python train.py --vocab_size=118 --encoder_pooling="class_token" --text_encoder_norm="layernorm" --text_encoder_head_dim=48 --residual_init="none" --ema_decay=0.999
Rows from block 3 of the audio encoder of a small contrastive audio-text model, named by matrix and row number. Rows with one number within an expert belong to one neuron, the router's apart. Each number is 128 + 24 x the weight over its row's rms, rounded and kept within 0 to 255. All counts start at 0. Numbers have three digits each.
After each expert's rows are labels from the 100 clips, of 14848, where the router gives the expert most weight on average: "top examples" is what is common among them. Only what is clearly more common there than usual is listed. The data: single English nouns, adjectives and verbs, spoken by a formant synthesiser in many voices. In brackets: how many of the 100, against the usual share in percent.
# router: router (encoder.blocks.3.mlp.router.weight, 8x256, trained with AdamW), inputs 0-85
# gate: expert gate (encoder.blocks.3.mlp.gate, 8x64x256), inputs 0-85
# up: expert up (encoder.blocks.3.mlp.up, 8x64x256), inputs 0-85
# down: expert down (encoder.blocks.3.mlp.down, 8x256x64, transposed), outputs 0-85

# expert 5
router.5:077136126118077096126147087115135129061146115182086139126131154103144177107106135171089126157149124099155125116139121113132098138142122121189127140127075106103063145105145104155094152152147122136128098127123120122077159171123137101133120098134130089129114140
gate.0:128192128128128128123128128128128128107128068128226128128128128128070128128128128128045128128128136176128128128128128071128128128128128128128128128128128128128128128128128128128128128128121128128128216128128128214128128128128128128128128128128128128128128128
up.0:128128128128128128128128128128166093128128051087128057154128128128128104128128128128128128128177128128161110128128128137128128128128135128128128128128055054128128128128128200128079128128128163128128128128128216128128128128128128128128128128128128128128128128
down.0:128128128128144094128128128128128128058128128128128128128128128134194128128128051122128128128128128128091128128128128154128128128128128128094120128128128128128128088128128128128128128128128128128128128128128128128044128128128128128128026128128128000128128128
gate.1:109128128128128128128128128128128128128158128128083128086128128128128029128128126128128128128128128128128128128181128096119128103173128128077054070100128128128128128128128128072128128113128128128128128128128128128128128187153128106128128128128094179128128128
up.1:043128128128128145128128168128128128165128128128095128100128128128128054128128128186128128128128128106128128128172128128128128128187128128128058008107118074148128128128128085128128128128128128128167148086128128128128128179128128128170147128128128146128128128
down.1:128075128128128055128172128128128104128105128128162128232159128128083093128128128128128075128161128128128162128128128079128166128092147121128128128128128128128150128128128128144110128128128128171128128173074071182128128128128142128128182128071128128128128128
gate.2:128128102128128128128128194128128175128128128128128128106131128128178128139128128104128128128128128149128160176128128128128128128128128082162128128121179128128091128128141128128182128128126128128127128128128128128191128197088128128128102148136110104128128128
up.2:157128172138078128128101065128128128128183128128128154122129109124128124106128147128128128128128128090096128128128128128128128074128128128128128128130105128128128128159129128128128142108128137153128128128128106128037128099128074128128128128128128128128128128
down.2:104206094082130128128128152128061128128067128128166128073128128169128170132128021128095128089104145127166115128128128125165128128128128128128128116128136128128128169128128128128128173128128096128105128102128137128115128128128128093128128128128128128109128128
gate.3:128112128128126128128174128128128128128169128128124168128128128079128128051223128128128160128128128128128118137128128128128128234186128161138128128128166128128128128126128174128128128128128098128128128133155128150128128128094128082128128128128128128128128067
up.3:148144128128112128128128128128128128128128128128128072100128128143144181128128128128128092128128097128131128128128128128128128074066128082128128166169110128128128128144128128128128128128128185128128141110128128128128123128131128147128128201128128128106149201
down.3:128119128069101173197128128085138128128128128126158138128128128128128112128128120128086128128128128108128128162113002129128128180128128128128128128128128128165107083128128128128147128128128128128128164128080103211128128130128123128116128128128128129128128110
gate.4:199128128128128192056128128128128114128128039128128128128145149056128128076128128128128128092158128128128128128128128128128128128175107101128128179058158128128128084128128128128046128128128123155128128095084128128128128128157150128128128128128154128102128076
up.4:128128128128110128096090181128128038124128128128128128128128128086128107128094128128088153089128165128128128128128159128072128186128151128113128064048128128128128128128128128128067111128128128128175128083128128128128128096128128128128185128100127128103128128
down.4:087052128128122069139128128128109128159128140128142128128128128128128085128128102128128128128128128127140128128059128170128128163060156212128128160128089128128142167128128110128128128128128178128128128128128128128128128128128128128089091169218080128128128136
top examples: reverberation (76 vs 35); voice: high voice (51 vs 24.9); /æ/ (28 vs 8.6)

# expert 4
router.4:115124143097106154127130095159094110137130098105137104172161169091116133133102072137106117108105164142115149147155100115129145087108127127098129131111132140121139133106112122097120104079136167123101132115108101126137095096128111120088111134128065144125131112
gate.0:128145128132128176128128128128128236128128128176090153128128128128128128149128128094128136128106128120128128128049128128180128128128121128128128085128128027084128093128128128133128119128128128128063128128186128097128128107128128128128103128115128128089128128
up.0:203128105128128158128128107128110128089101209128128128128128041128128128104128128128128128128128040128128128061184128128070138128128128128119128129128128191165128128128171128128162128187128128089128128128058128128128128128128062128128128128128203086128128168
down.0:128128128128168128128128128128128128140128128128128128128128110128197128128128128045128099128128128128103176128128191128128128128158128128128153092128128128128158128128128128128135106128128128133141128128128063128128128128140128128128071154175179128128128105
gate.1:128128100128115128128128128128128067105101170144108128128128128128110130128128128145186128128162131099128158128123158128128128127128107128128128173128128081128128128128162128128128145128128128134128131160128100128098094128128117101113128128128128128128128128
up.1:132129128128128128188128128128128128128144128128125135128128128128094128128136128128128128128141128157128128128128128220054142128128128128073128128120128128128085128177128128128146163084128160128128128128128182128128128128134128128128128094101128128128128128
down.1:132128128068128128096128179114128131122128137128174196128128128119169128045128114128128150131037128128128128128124156128128128128128128128102128128150128128140112128052128128128128142089128099128116128068096128128133128128126158091201128162128128128128093154
gate.2:188142128128121161120072128107128128100128159115094128128128120128149128128128128128128101143128128097128096128128125120128128182128128096128173168075128128128128128133128128128128115128128135128210067128128128128128153128128128166128128128128120128128128128
up.2:128120128128128206128128128128106150128145128128128128115128128128128128105128128128122128128128157151128128022128128128128128128129128128128115128056128128195128128128128128128148128116128128128128056200128128169103128128131128128172171128128128128181128150
down.2:128128128128128128128128128128113128138128128128159128076128128128135128128128119128128128071128128128109128128128128128087128128128039096061128128128128128128128074114066128094128107128128128128128128128133182128128128128128128169163128128125145128128128128
gate.3:128117128128155128128128100128128128128128128128128128128113128213128020243145128128128128128078128128128128128128095128128128078128103128128128128128128198128128128128128168128128128128128128128128099128128128108128128128128128188128095053128128056128128128
up.3:128108128073128128128129093128128128128128128128128128161186128208029094128128128128128128128141128128128128088069063128128128128140128200128128208128155185145128128128128128128128128211128128128128131128128128128128128128128128113128128128128128049128128092
down.3:152128128128187128128128128127128128128128128198091128128218170174128128144128128128052128186128128128063128132128128128128128128128128128128128100128128128128145128128128200128128066128128128128128046128218128128114128128115128128128128128128128162128152128
gate.4:128128128128128128177128128097128128103123128128140128128128128128128128128128072128128128128128128128128128077165127048128065128082094149128128128168128133173128128128128128135128128172090128108128128161128128128105128130128191128208128204128119128128128128
up.4:128168128128128128171128086120186153109128128000184128108128128128146128128166128128128168128128128128136128096128171066100110128128128144128150128128128128168128128128128128128121128128074128128128128128128162128128128128128128128128128182128128128128128153
down.4:128171128128042128152128128128156128135128128128128128158128128121101128136138128128128128128128128128128128104074128128128128128128128128128128128128128128128122128128128128128128128128128128165123128128128128128144128128128128128128149128128128128135128128
top examples: white noise (62 vs 12.4)

# expert 2
router.2:136145114163121146147156123111127059125154144115123147147107126128131142162126088139142132154093196187135188128112090143114143107072111151123124105134125115131103118083155139138115121120151094121135135110158120129126121119146152118113139129136141114112130156
gate.0:128043098128115128128128047128212128128128128128128128128171128200128128128128128128128128128128128128147128107128170128128128128131128128128128078128106128128126128060128128128128175128145128128124128128128128128128128128171128128140128037128128128162128170
up.0:078128128128128128128128111161128128056128128128140083128128128128128128128160128128128128128153128169128128128128157089128128128128128128128128138128128128128128128128128128132128086128202146128128128128128128128128128128128085128128084128190128111128128053
down.0:154159174143128125106128181106152128207086128128128128128143128128128168128128128101128128128128128213050128128128128128180128203128128128128128128128089128128136088128128128230128128056128128128128128128128128128128145112128128128128128105128128128128128128
gate.1:128128128128128128128187128128165198194128128128128128128128120128128128128128140128085128128128146148168128128128128128128128109152176150128212128128118099128128134128128128128128128128128128128156145128128128128255136128182066128128128139128128128128101128
up.1:142128089128128128128128128147178128128128128128128230105128128129128128062139128128128128128128128128128128128128143128128128128128140128128106128222128128128128118103128128128128128128128164128145128128128192128128201150147128145143128128128128128137089128
down.1:128128099128138128128223105128112128111128085157128128134128088128128128128128128103128128085166128128128128128111137128128128128086128160140128128128128128128128128128128169128078128128098128128102128128128128128128108128128128128076067128128128128104128153
gate.2:128128128107071140128125128128128128128128128128165128128128172128128128128128128128128084135128202122128128128099128117128128191050155128128195128128128147128195163128128128111175128049073128128113128128146128128128093128128128101128133128128140178062128128
up.2:128128139152069103072128128128128128128128128128173128128128146128128128143128128128128107097143128128128128128109128128169120136136117128093222050107118125090128105128128128128151128130087128199175128128170128156106128062146179119128082128109108138102128128
down.2:128128128128128128149153128128128128128128128128128128060128128128128128128128128128128164129128059128128128114128221128128128128128128128138128128092136142103128153128128128128128128128204128128128128128128128122128128128128138128171128128128128128083159128
gate.3:151155128063154197122128180128128128195234128128128147128128137128128141100133077128128128128128128128128140128128067157163128112128145141128134128146130155128128113128101143128103128187114140110128128162138145135154122124128134147128155128128158148148132128
up.3:128128169086128170067097170128114128156167128128128086128128128128128098093128128128084159128128106128166101149128061128159102128140142148165140128148128146202128117140128186164175128128142128099135150112167128128128101128128163128121128182128128128128141119
down.3:168148128086128126128128128138128139141128099084138101135099120128128096097150128128128108074116128128128128128115128128210128169128152104135128155077110227128128128175128128088128114128128128142109084115136128128128122128128123128087128128111127128128128143
gate.4:156073095079128130148192123098128128097178136117093145128128128116125128128141106106128151128081131189112175135115111113128128128075128159088131041128119128104140151112100128117148128128160178117100128117155128128196086133132128136119128128128107087105218128
up.4:171128128128128128140162128067128095128128161123128039218127128093159128170159128132106105128122137144122128127128128128115128128128118138098128128150128128095156173128084128104128128128106143128128102128128128128176112128172128128089132128102074072124202181
down.4:134128130171128128128099128128128128123128128086128101126128115150128128128090128128128128139081171128128128121128128076128128142128128128128169128128096128155098128128077113128128044128166128128157128128128128128128128128192128117128128078156128128128032123
top examples: voice: child-like voice (60 vs 25.4); /ɹ/ (48 vs 23.5); /ɔ/ (44 vs 9.4); /ɑ/ (29 vs 10.4)

# expert 7
router.7:088117141092147128086155144100112160133122108131146110142109152089118151111136121118150150142112120081148131119086108156096197150114138163137169082134116162119122136189152131121097152117100099166135129122134148163106130124120128107118188146121131165107140133
gate.0:128128128128128128128128128128108128128128128128128128255128128068162128128061128128128128128128128128128128128128128128128255128128128128128128128128128128128128128128128128128083128168128128128128128128000128070184180128128128128128128128149128128128128128
up.0:128128128128128128128128128128128128128128128128128128128196128128153165128101128128128128128087128128128128128128128128128128159128128128208128128128128128128128128128192104128128128128128128128128128128128128165128128128128160128128128046128128160128128128
down.0:128128128128128186128128128128128128139128128128128128128128128128128128128128128128128128128128128128128128128055128128128128128079070128108128128128128128123128128128128128087128128128128099108178128128128128128128128128116128128203128128128128128128128128
gate.1:128128128182128128162171163128203128128094212128128128117111128193128128164168128140128128120128071088128128128128128136128128128128136131128165128171128168080128073160128098128086128128140128128082128101146128187097128128128157128128128128128128150156112081
up.1:128145134100120128128128128128092128128128128127128128128128128128130128149152128095128145128187128128117128102128128133128135128156128111128110128128128083128167128128169112128061128081124128128121128070128166128128128128128128128128128160128133128118128122
down.1:191128128128128101128118128098128128128128054155128128088109128185128128128128128128128128128128128128128128194128128128128128128128128128128128128128128128128128128106128128128128128128128128128128128128128128128128105128128128128128128128128088128128125171
gate.2:171128128128128128128128128128128128128128128166128079204128128128128128082128069128128075128128128128023116128128128128128128091128128128128128128128128128128128128128128128128128128117128128128128128128128128023112128128128128128128128153128128128128128128
up.2:128128128105128128123128128186128086128128128128128128128128128128128128128203128128128128128128128128128128128128128128128128217128128128128128128128128128128244128128128128128092128128128128128077089096128128128128128128177128128255128128128128128128128128
down.2:161128128128108128095128215128128128124128128128128103128128128128227128128128128128128128128087124128128128128128128128128128128128128128128098128079101128128128128128128128128128128128128128079128128128128128128039128170128128128128014128091128128074128128
gate.3:128151128128157128128128128128035128054128211128128128128128128128151128128128128128128128128128134128128100128159128128128128128128128128128128076080128128128128128128128075128172128128128082128172128106255188128128128128128128095128128201128128128128128128
up.3:128128128128128128128128128080128128128128128128128128128128128128173091074238128128151128128120089128050128128128128128128128128128128049128128128128128128128128128128159128128128009128128128128053184128128128128128128128128128128070128128128166128128128128
down.3:128128128128128128128209128128130128128128128128128128128128128128128128128128128128128188097128128128128128128128128113128128128128128033128128128128128198128087128128128128206128128128128128128070128128128128128128128151128121059128128088128128128128180128
gate.4:128050128128128128128128128128128128128128128128128128145102128128217128128175128128128128128087176128128128128128128128128128128128128128128128128128086128128128128128128128128128128109079128155128128128128128128128128128128128128128128128128128128128128128
up.4:128128128128099128128128128128128128167128128128137128101128128038128128128128128170128128128128128128128128128128128128128128128128128128128128128128128128128128128128128128128128128128128128128128128128083128128128245128128128000128000128128128128128128128
down.4:128128128128128128128128128128117128221128128128128128077128128128128128128021128128061128128128167128128052128128128128128128128128128128128128128128128128128128128128128128128159128128128128128128091128128128128128128128128128128128128128128128128128128128
top examples: mains hum (83 vs 12.7); /ɪ/ (35 vs 14.1); /g/ (29 vs 5.7)

# expert 0
router.0:147110135129156093145135140127180154169138171149094116115089106071108141070153123096128136101162072082148118145120074133141091166121117120103166084101111124135153127119107124126111077154154123094140132126110119095119147121095155101154145131179153129106155155
gate.0:209128128128128128128128128067128128098128064143128128149128128162128153128106128128128122099128128128076128128128128157128128128148128128131109128128115128128081046120128097115128165128131128128113128128191177162128128122128128128172114128155108128148077128
up.0:117128111128182128128143128128108128128175128076128128128128209101128157128132128128128156112128128128060121128203128150052128137128128108125128070108144128128115128128163138128124128128128128128096162128128186128172128149116128128150128128128111128128128103
down.0:102128179224128110105128128128100128128219067128128055128128128078128203106128128128128128086128128137128095128128128128128128087128128129128128128128158084165128128128128118128128128128128128128093128132137128128175128128128128128128128128128126128128108128
gate.1:128128128128128128174128128128128128128128128128128128128128128128128128128128128096128128128128128128128128128128128255128128128128071084128128128128128128128128128128128128128128128128128128128216128128128128128128166128128128128128128128128128128128128128
up.1:046128128128128128128128212128128128128128128128128128128128128128128128128128128128128128128128128128128128128128128128128128128128128128128128255128128128128128128184128128128128128128128128128128128128128128128128128128128128128128128128128128203128128192
down.1:128255128167128128128128128128128128128162128128128128128128128128128224128128128128128128128128128128128128128128128128060128128128128128128149128128128128041128128128128128128128128128128128128137128128128128128128128020128128128128128000128128128128128128
gate.2:128128128128128128128128128128128224128128128128217128128128128128128128128128128128128128128128128128128128128208128128128128128128128128128147128128128128128049128128128128128128128128128237128128128057128128128128128128128128128128128128128128128128128128
up.2:128128128128128128128128128128128128128128057128128128128128128128128128128128128128128128128128128077128128128009128128128128128128128128128128128253128128128128128128128128128128128128128128128128128128128128128128128128128128128128128128128128128128128128
down.2:128000128128128128128128128128128128128128128128128128128128128128128128070128128128051128128128128128128128128128128128128128128128128128128128128128194128128128128000128128128128128128128128128128128128128128165128128128128128128128128128128128157128128128
gate.3:128128128140115128128136128094194117180069031128128128137105151128128094128106171159138203128128066097128149128128128128128128128128128128128107143128115128128128128166105072140128128128123128074128068116128128131128126127128128128096128128128128108184128128
up.3:128131128187049095128139128128128087146128133128189137128112128114145177170128128127128128146128128123128132094128128161128082128181125166128171128128128128128128194128122062128146128147128071037128128150183128126077128194128116119069128078128128106108071128
down.3:128128166169128128102128128128128056128128170128128128128183128128128128074128120096128128119128207128128128101128139088083128128117182139143156128128128128128128128090128138128128028128128128249134088128128141127034128128128127128155099128128128130128114128
gate.4:128165128128128114128149163128155172187120128128118128128128128128120128088128156128178128128128128156128128128150128128128078099128124168128128255128096128128128128128128106128128095128073077128125163128128128128128128128089101128128128128128128128128091128
up.4:073148128128182101149128128093128176128128084128128160128128128128128128128162183128156128128128128128193128128128128128167095083128128128128128223128128128128128128128152128128048128151089128128128183128128128128128128128106097092128128128078128164128128128
down.4:128073199103128128128128128128128114128185128013128144128128168128128128104082128179128164128128128128128128128128128099128128128086128128107095036117128105128060128128128128128128128180128128128128128128128128084128128128128121128128128128128165128217128128
top examples: reverberation (70 vs 35); /u/ (69 vs 6.5); /ʒ/ (32 vs 1); /j/ (32 vs 1.8)

# expert 1
router.1:120130128136147148141103113135114116173134118138113173120159151156147123169104158146122131097139117143159094110114090094146145162112132156120126080087179116080136122124093092122142152093113103141145138151154136115143095123129162108149126146104110146190122114
gate.0:128128128128128128128128128128128128176128128128128128128128128128128128198221128128128128176128128128128128128128128128128128128128128128128128128128128128091233128128160128128128128128128128128128100128128128128128207128128128128128115199128128128128128128
up.0:128128177128128128128128128128128093182128128128110128128128128090166128128128095128128128172128039128128128128128105141128128128128128128128128128128086128128128128128128128128128128060128159128128128128128154128128224142128128128128128128189128128128128128
down.0:128128128128128238128088128128128201201128166128128128128128128128128128128128128128128128128128128128128128128128208128152056074128128128128140128128128088128128128128128128128128128128128128128128141128128128098128128128128128050128128128128163086128128128
gate.1:128128187128099172128128128128128128128050167076133128128128128128128154166119128105164128128106128176126128190220128128128122128128135149128128128128128128128128128127128128128128160129128128128109180138128128128150128128128128157128128128128128136128128153
up.1:128128128128073179128128128128128128091059160095128128186049128128128136200134128130157128128128188174137128190208128128122118128128120128128128128128128128109128128129128124128139128160128128128128128135128128128160165128128173146128128128128122128128128152
down.1:239128128128154128128128128128128128167228128128161167120128128128128133128067139047128128140128128146128134128044128128128128128067128128128128128128140128128128128128145111183146128128128053128128086128128128128128110128093128128136128128128128128128128098
gate.2:085128128181128128128128128128128178128128107128128128091128128128070186123157128128141128128177128143128177128128128128163128128132128128128043228128128128095160128134128128128035128128136128128174128128069108088128128093162128128128128128128128128128128128
up.2:128197128091128159128140128128128128128128128128121128128128128172128128128093121128151177128128128157128133128128128128128178074128128128128128208128128079128128128020128128128128128128128128128128128128064180075128128101128128189128128162103128128128128128
down.2:110078076127116128128128206128128128128128128128128128128133128103097128209128128117092128128128128128128128128148166106128128112114128128128128128128128128128128108128128128128128128128128128128165128188128128128128128128128128128089176139128128221128128114
gate.3:141128128128128128128128128200079158128128128212120134128128190128128128086128128128128185128128128128128066128128217128167128119128128128087128128128128128128128150128128128128128128128128044128128128128128128128128128128128128128076128128128128128128052128
up.3:090128128128128128128128128128128156128128128218132128128128128128154128160128128128128128128145128128128093128128173128128128128076128128128128128128128128128179128093128128128128128128033128128128128119128053128091128128128107128128128128128128128128128128
down.3:128128128128128128153128128108128128128128128128128128128128128103128128005128128128128128128128128128128128128128128128128128128128174096128128128128128128128150128128128128169052128128128128110195128128128128128139082145128128128128128128128128128128180168
gate.4:148128155128178128128128128128128128128128128128128128155128128084128128128128128128128128128128163128128128128128128128128202128128131105148051201128128118128128128160128128128128128128128134128170128128128128104128107128116128168128128128128128128128128128
up.4:164128128128128170120128128128128128128128095128128128144128128088183128128128128092119204128128128128128128128128128128128128079128128128128093131128128128128128110128128128067128128128128128130128128201128128063128128128128128098128128128128128128128128128
down.4:128166128128128128128037143128128128128128210128128142128128128128128052128128128128128079193128124111140128128128128128077128128128128152128156128128128128137128128128128128107128128126128128128128128128128128128128128128153128128128128128128128172128128079
top examples: reverberation (88 vs 35); thin (high-pass) (35 vs 11.8); /ɝ/ (32 vs 12.8); /æ/ (30 vs 8.6)

# expert 3
router.3:139110115075123085117136135108107125108096137086128088131133117150117082144164137124132086155114120178152112103103101131144115094102100131179114127148156172136110115112151131160080110135117128131113122081132176121161124105135103144103164147131115136081121122
gate.0:128128128128128128128106128128128128128128128128128128113128128128128128146128128128128128128128128128128128064128128156128128090128128128128128128155128128173128079128115128226128128128128157128128128128128128128128128128128102162128128128128128128128128128
up.0:066128099128128128128128128128211128128128128128153128128108128128128128054140128128128128128128172185157128128128173128128128069128128128180128107103128128128128128162128128128128128128128128142128128128128128190128128128128128128128128128128128128128128128
down.0:128169128128183103128133139128128128128128128128128128128128128128128162128128128128128151128128128119111128128105128128128128128128128128128128128128128132128120128128128128128128161128128128128089128128128128128128128128128128128128128000128128128128179128
gate.1:073128128128128086167128128128128204106128102128128128128128152103128128128128128128128130128142155137128128128128128080117153128167128128068128211128128140128128110128104195085128128128128182128150128128162128128086128128177128128128128128128178128251128128
up.1:128128128128128128028128136128128128128049128128118128128128128169188128157096046128128145128128160128073128124128128128075096128178128128128128128128128128138128169155141128221128134128128128080128094128128128128144139128128128128128127128128166128119128128
down.1:131133128128128128190124128128128128145128137128128128128155128128064128128128128128128128128128128128128128128140128115109128128156128128128128128138097128128053136128136128128128128151088153103128128128104197128128128128128034128128088128072128134128128128
gate.2:128128128138111131203128165128128089128128193180081128128128128128104144128120131128128113127174128128125128128083128134110128128128128128128143128128128128128068128128128128128164128128166122167128128128153175128167131141128119128225128128128128128088128128
up.2:128128128128128099128128128128079128128128025128078175128128096128128137128128083128128128128128128128128128128128095128210172140128128128128145128128128128128113128078128157128128144197084128128154128128128128128104128128128128128128119128128182141216128197
down.2:116223128138144128151128128076128128128154128128128140128128128128128158093128128128128128102189128073103128128204128128128128128128128128128120128068128128128073070128128128109128128128128128078168128087128128128096128128128128128128128128179128128128103056
gate.3:128128128128128132128128128128128128128128128149128128128128128240111128128128128174128128128170128128128128128108128172128173128128146218128128128128128128141128117128128169128128128222169120128104119128128128128128104203128128128128128128128128128128128128
up.3:128089128090128128128128128195173128128143128128128115128131128128128128118128128128128148128116096128128128182128128128128179147128146128128097128128128128128128128128128128128159128128128128128128128128113088127128128212114128128199128128155128128128133128
down.3:154128128128128128128128177128128128128128167128128128128128128085086128128128128148130141128109153128171172160128128128128128128128128128128165133128128128128070128128085128181076095128099128128128151128086128151112095154128128128128110058128128128080128128
gate.4:128128091128128128128128108128128084128128049108091128128128128128128128185128128150128128128087128128128107108134128128128128128128095128128128128128128128158128128128128128128128128128128064128128166168119128128128167128187128128072128128195128128121085128
up.4:128128096149128128128128128139175125104164128201128128128078128128124128125145064128128128128128128128128123117128128119128064166128155128161128143109171128128128076128093128128128128128128058128205147128128128128128128128128128128178128128128132128115128128
down.4:128128166128128128128128144128123133148159128128128096165152138128128096071128128126102214128128128128128152099188184128128162128128128128119128158128128071128128103128128128128128101128128128129128128131128168119128146128128128192128139053128182115128109145
top examples: pink noise (53 vs 12); /ɪ/ (52 vs 14.1); rumble (34 vs 12.5); thin (high-pass) (29 vs 11.8)

# expert 6
router.6:157136111151133160113126165149124122105125106133154158129093164178124135133157137143151133116113151142094106115151193120116132119134168095102161197167116123163140146165152146116215135122124136139102127135099090154124131119142093154073126115093130137113110132
gate.0:128128128128147128128171068128128102141128170128128128128128076150128128146122128152098153128128128077127128128128194128128128146128128087128128137128123128045152113128128131128128070084056128123163128127128128128128128128128128128128128128128128128104128128
up.0:128088168128128128128128128100128114128124152109110128128128128119128128128109131155128082094080128121128128128128143128135128128151128128128128128128112128091128128128128128128174128128115199128164084179128128128178093094160083128128128128128064128057128128
down.0:048150128197128128128128128128087128128148128045023123128128099128128128128128128128128128128118128128128136128128128128128104128173122128128096088128085122128128111128140128128128106128128128128128128128128075128143128117128128127128167086128128171018050133
gate.1:128128128162128128128104148128128076128128109128128086128082128128128128128165128153128128128128124128128128176084128128128128081128098055128128188128128128128128067086198190128128079128144128128145128128116128128128128128146128128128128128174128128128050128
up.1:128128128128128140128114126128128128071162128128102118126098128128128128121128128128128128128128177128128128128128128128128128098112128128128073128128128128128168102128141157123128128041128128128062128128128128128128110128128191171151128113128149128128021128
down.1:128128128151128128121128128134128122128128128123193128128128040065128128128098128128180128079128136128137128111128128128241128128128128119128128128152128128120188128128086128188128140128118128128128128128128128094128128121142158170128128128064110128128128128
gate.2:128103144147136128129092128118128128128128128127128128107128093128128131157128128128128128128099143128128128128148128128128128128140128128137128133110128128181044128128128105185117128128128148128128113246128128123107076128128128182084128128128128101128128128
up.2:128128128128128128128128128148128128136128128128081147128128128128128119038152128128128128128171112128156144128086127117128128149103128128128128128128061110128128197092119128128128128064128128128084128058128128128128135121187128128128189128128128128132128114
down.2:128128128128128128128128128128128128128128128128128128128128100149128061159128128082076128128128120123128128128128128091128128148128128128128165110128158128146090128128128075128128128128128157128128128108128091128128083130128128128128128128128128128128128128
gate.3:128104128128099128128142137128096128128128128128128123106128128128128172074111128128128128102060166128128128128128047159128149128057128128128128128128120128128128128128128128128128128128176128135128165185128082069128128128102152128128128128128128052066128128
up.3:083128128136128128128151128113128128128128128128087204123148167128128146156128128128128157128163088128128074128128128128128128128128128128125128105128128046026128128166112128128150128123128128128128128128128136128128128128128166128227197128128128132128128098
down.3:128128128128128128128115128081128128105168128128128223160128128128128147130128163128128143151128143142148128175128128128128128128128128076143171128128128128128128128197128086128128128128128128128128128115128128128128123128164128173128211128128114128128128128
gate.4:128128128214128128128128127128128128128128128194128128128128131128126128128128128128128110128086115172128128128048128128078128128128128128128128128128128066071128128128128105137102128128128128128128128128166128128128128128128128128128128128128128128128166128
up.4:128128128128128128245128128157128128128152128128128128128128128128128128190128128128128128128128128129128128128148128128092128128153128128128128128118128128161128128169128128137100128128130128128128128128128128136047128128128128128143107128128128128128243128
down.4:128128150124128128128032128128105128128077228128128128128128128128128128128128128116128143128128098075128151128128128128128128177128128128128128128128128128086128182128128128128169128128128096128128128103128128171122128102128188128128095128128128128128055131
top examples: reverberation (84 vs 35); /i/ (74 vs 8.6); /tʃ/ (37 vs 6.9)